From a checkpoint of a small masked image model: encoder activation gelu_tanh.
Rows from block 9 of the encoder of a small masked image model, named by matrix and row number. Rows with one number belong to one neuron. Each number is 128 + 32 x the weight over its row's rms, rounded and kept within 0 to 255. All counts start at 0. Numbers have three digits each.
After each neuron's rows are labels from the 100 images, of 14848, where the neuron reaches its highest value: "colour at peak" is the nearest of a few named colours to the mean colour under the peak; "responds to" is what is common among them. Only what is clearly more common there than usual is listed. The data: views of escape-time and Newton fractals.
# fc1: MLP up (encoder.blocks.9.mlp.fc1.weight, 384x192), inputs 144-191
# fc2: MLP down (encoder.blocks.9.mlp.fc2.weight, 192x384, transposed), outputs 144-191

fc1.366:173140157038134103105193139066129146125126111095133132059165124138143137134117129106155113177114128129147127178115123109190154112102128094066141
fc2.366:126120128130157105114125095130081073175133167170163134133150125097127185104120129174146117159136106115096047108111089108030154101165117122151092
colour at peak: purple
responds to: vivid; Newton basins of three roots

fc1.91:173135100118211180123163159094135105063123120158199059145128153104093169119084149098086157135147138202162141177106187135114135145190059169135139
fc2.91:120128123100059142173160118129132149081103158065108179111097134105153081104145125171144120074088152110145194120163161122165112088153116140168155
colour at peak: pink
responds to: vivid

fc1.212:145165170136141154201106160115198076153140134132122138131106115165114087110087128164146188158093119144192151093107144117090136136141088123157098
fc2.212:077146128134091136075138130121060154146141224093115118120153119124165138102174115113041129161158113186097112114101173142174113140134193175101156
colour at peak: white
responds to: grey; Newton basins of three roots; Newton basins of five roots

fc1.17:116091204135189143133108074077131131155106143148109157146122137133108103103160119144162153134135126089146145144105100129096173187136200150147122
fc2.17:108095139146098173123141098106122200119116158135135198132104128133149134125111118120147143102187125101100171064115150121107143180188162135156129
colour at peak: green
responds to: vivid

fc1.357:136149151125146099169164097147127172120123107128139135119120144142057082116054106127083187119136135144205141154134185132166142121130102162148138
fc2.357:116136131115121116167127187121067090107154147117139119125207129100146110110100121112122129127071118041191113108140204141144130100096126142209181
colour at peak: black
responds to: quartic Julia set

fc1.53:117105091033155134144201093085108149098093120094108093134161136107109158136099159133050151143108140141146165177171127128141149145151146093168131
fc2.53:142127130177114101113138173149085123171091121175135186150114121126155078122124126154169116140122120147116147096126131156087128136150115147138136
colour at peak: brown
responds to: Mandelbrot set; pastel

fc1.185:125085165161191132159158146114174139056127148092139136152149118142093078143113121168155150094111142157167134152100130185174145171109137131129159
fc2.185:166159114137108121149165094140111153125180120152100083092138106096095077090094112064152050116072120117103118141115159119142142076131078117104166
colour at peak: yellow
responds to: vivid

fc1.34:114114131121180094168136103082098174125167111181164084121117102131115080161103138127094095153068125142154140098150140143129142128152084125115107
fc2.34:133149135138130155102086154127180141108186141116116080109073104140143170122135126089143163106052114141078043150099087149151109061131110108111041
colour at peak: black
responds to: tricorn

fc1.222:173156093121161139173134117163100097131182059163127123152094100120102080152102169119106086085057101151135116125065098124163127108112127159144147
fc2.222:161130134122100170143134114134128110154128115158114137166150132147188129182063131065184119135154121142046156070076131128097115123197117112112168
colour at peak: purple
responds to: vivid; Julia set

fc1.112:166097119113095110120095116112097178137112044167152130132110115148077138107123168156090106092150112142132089138092101156167144186095142099127153
fc2.112:078131126132116148144079095126143060185177099114128072109151136147253088121170140122226124164111110095090101105089138123122136142129089129129127
colour at peak: brown
responds to: sine Julia set; warm; grey

fc1.320:183146141177141131132172109130094139101080166122120192142126137140120088109115127202090158097106130083130125138169093137181127115083186166165167
fc2.320:148137128131095115163114135121163170167137076097103148086159127113107087176168126150109115110147170169090119121168121103124122096076091109127161
colour at peak: grey
responds to: pastel; cubic Julia set; Julia set

fc1.100:147122158115202146069142077087088127121106096150108157128122142132113059150086104152154121047080137154135112129153139133131117133083136116111157
fc2.100:125135129111175122163144166130189174157034174084094089098125132085090136151158126105077072227176150141149125107119096145090119120145085137138078
colour at peak: black
responds to: Mandelbrot set; quartic Julia set

fc1.166:126120106140177098124158111132090169146142068101134174127128139154124151119115129176131189068067163205168069134134222118167139080080145124137088
fc2.166:162125126109127105153088141129090098102168183185126098128161124123152089192164121039187050125130140117135151148150073121124118132132122137051174
colour at peak: black
responds to: cubic Julia set

fc1.80:185077181177137168100148120112121153161085175161122131133109181132088112144131124145111112092132106066095163146141138138135109037151151039176140
fc2.80:051125128146157109123102116122139155129038098066126139153138125119217228110113125144150164094130150159109103181123135124158117202131112117110162
colour at peak: pink
responds to: pastel; Julia set

fc1.116:103079167141168175140125106124067102114199157151142144150152106125115098133149153113154126068110131073093126153087142127124164143082127158131142
fc2.116:096115134102102177154130081121148150133178188112137130152128127135153101153171130040174141175137122066137175101081083132138136224145128152137098
colour at peak: pink
responds to: vivid; Newton basins of three roots; pastel

fc1.262:121155112116103103149182116148120131160175162099126088075174115110120161126108108160136110145111137133143116119120145127134128106105101146104145
fc2.262:211118135156142132127106120121191132129104109142142156116113121153153067123137141127174175095219153120083099171129078117133120153182076125142210
colour at peak: blue
responds to: cool; Newton basins of five roots

fc1.229:080093156096136142053153092117116165098120179142178155048156149134113059125079151130179094088164124038151151163067154142090160118112104118196156
fc2.229:130112140116096155116109148128131075108160160114125189048078141139103152103165137184079169180122114172161126121159150131110150137172075155182130
colour at peak: blue; purple
responds to: vivid

fc1.266:127141095112134108168181168156042119110184105134093140159100103108106133119150138150073131114138140109119121152077140141161114112107125155124150
fc2.266:168120128133129121172155121129211091136194159153129073161149116112156132123087126102234115136061140193123126075091119149146129098146104140107120
colour at peak: purple
responds to: vivid

fc1.218:158151061087136090144157106179136065138156121154123086121138094161046049116133147164187121164088128115127053127122110118126104196074114164058161
fc2.218:135118127130103126190093089128071131149145099152174108137205129154161181146097139103124145136137124150105167166116072114145143172175103121074122
colour at peak: blue
responds to: vivid; cubic Julia set; Julia set

fc1.168:120120130099121167092141143139173145135159107090180162083165104043110117081115154181101180111150129121138141124105214166132122152113132114190140
fc2.168:081114131134162173121097169118055123130092158191146145177120129106156120051196135138155108111142141125122096172139062139117121117130097148111147
colour at peak: black
responds to: Newton basins of five roots

fc1.113:156156122172150180106129167207137130127123139119137161107131089158112098137167104135108079157137149168164173100095175136140120135139080146174193
fc2.113:033116123137165099053102147127154180106118094094133083177134128128195205137059131179154160077141142085148103179115160133120124179069093124128186
colour at peak: blue
responds to: cool

fc1.128:165138168145140120106139123070144117142098132116132175130074150147135162164105139157121119066141108163158055135108148126118111140157115141212115
fc2.128:119131120118120087160115144144072153182129140167138123119196118123100146142142129097104167177139141115099182136097093118125123160150105111090129
colour at peak: grey
responds to: grey; Newton basins of five roots; Newton basins of three roots

fc1.207:134160145150177098094135093138103098096110108129210147160144111167111124123125136160193109072162150085128130140087141134100145119178066179103154
fc2.207:171134133131075143132098128131113042181102106142126149097069127137163171150139127155191127156108128111147148137134100115103120143135137131164122
colour at peak: purple
responds to: vivid

fc1.358:124144106096151141110149100120139162121102126134166142165160158173127117129069089157148188104160047107173140138154138206164183175111096118168160
fc2.358:146126135104157147156097093127106084127061162061156073189128137167111169111121124131099108192124096142195145188130100149167120110061071139176102
colour at peak: black
responds to: Newton basins of five roots

fc1.265:150137111146102096124169158117040122087160151134123184114124145102076169105091142191110070034099126128132060107142168137171142139084132131142126
fc2.265:041113133117146141132131180131111070090115141073137086140146120115133176118094129112164130180159125099096205107156169150096145162109127130130138
colour at peak: grey
responds to: Newton basins of five roots; pastel

fc1.155:082070109173138143103126106158115145167131120151116130107083124134135132130173126207225149104159146054147108192120165149167112137140112128144143
fc2.155:120116131107163151193121172092206139090142105093104108116159154116136160129126145145104194142111175135137192138151164104134135179106156110082178
colour at peak: blue
responds to: vivid; quartic Julia set

fc1.69:131096186100118105127156118169100168143083150115150163082098119193113129112103151142095146131114115126149087142139176110071121151110118117135121
fc2.69:107115131135100176084129110144217140128036145139174119108093118136122132138122128093134121134189116122172126167161090125093134211147129106118138
colour at peak: green; cyan
responds to: vivid

fc1.214:191134134189122143159182119097143200147113122121138128162128133156120132177127099147102128171151142150158127130142179137193073091119137058146133
fc2.214:117130122132168124126120162143130071158115142115159119089134128115149185118111123165156087144121139076071051116104088126050125184167128117119116
colour at peak: pink
responds to: pastel

fc1.332:152123145182098122120120153147093129112086168122139159151107136148143146118086172199089120048059120131155050149163130151183121127074108147154176
fc2.332:111139124137088113196081143128151171197088170160101165086130115116112040125127132150096147158174174110092094182132105114158132120143134148151140
colour at peak: grey
responds to: cubic Julia set; Julia set

fc1.383:124107082143144086127188120155126067124145141148121117148137113095131132103167114154136126109095116135135126151156150116206110087087139116125123
fc2.383:139116134146150094151110142143197135135117092049154141107102122097138116125157118114138126175100155162094142085082100131066145079139181117134098
colour at peak: black
responds to: cubic Julia set; Julia set

fc1.224:119115166174138084140171112164092170135151163113091150120197112129165135110159111180215091104092116074153111115105113137159135160138147165128181
fc2.224:119133114056121167180191115118164123080113161113156097121141123121121143112080122059065099114122118119144144184137140129132124072109129089183152
colour at peak: blue
responds to: vivid

fc1.297:131132096057083130115127156110145192117078184133131133157153143102105139121100136134055126106095133159077112233152124131173153128105168116099121
fc2.297:184118129154091097113101137125088091140128164178079171161116130158148045109179131165152170130192104124097096144149134142141124126156130124174166
colour at peak: green
responds to: vivid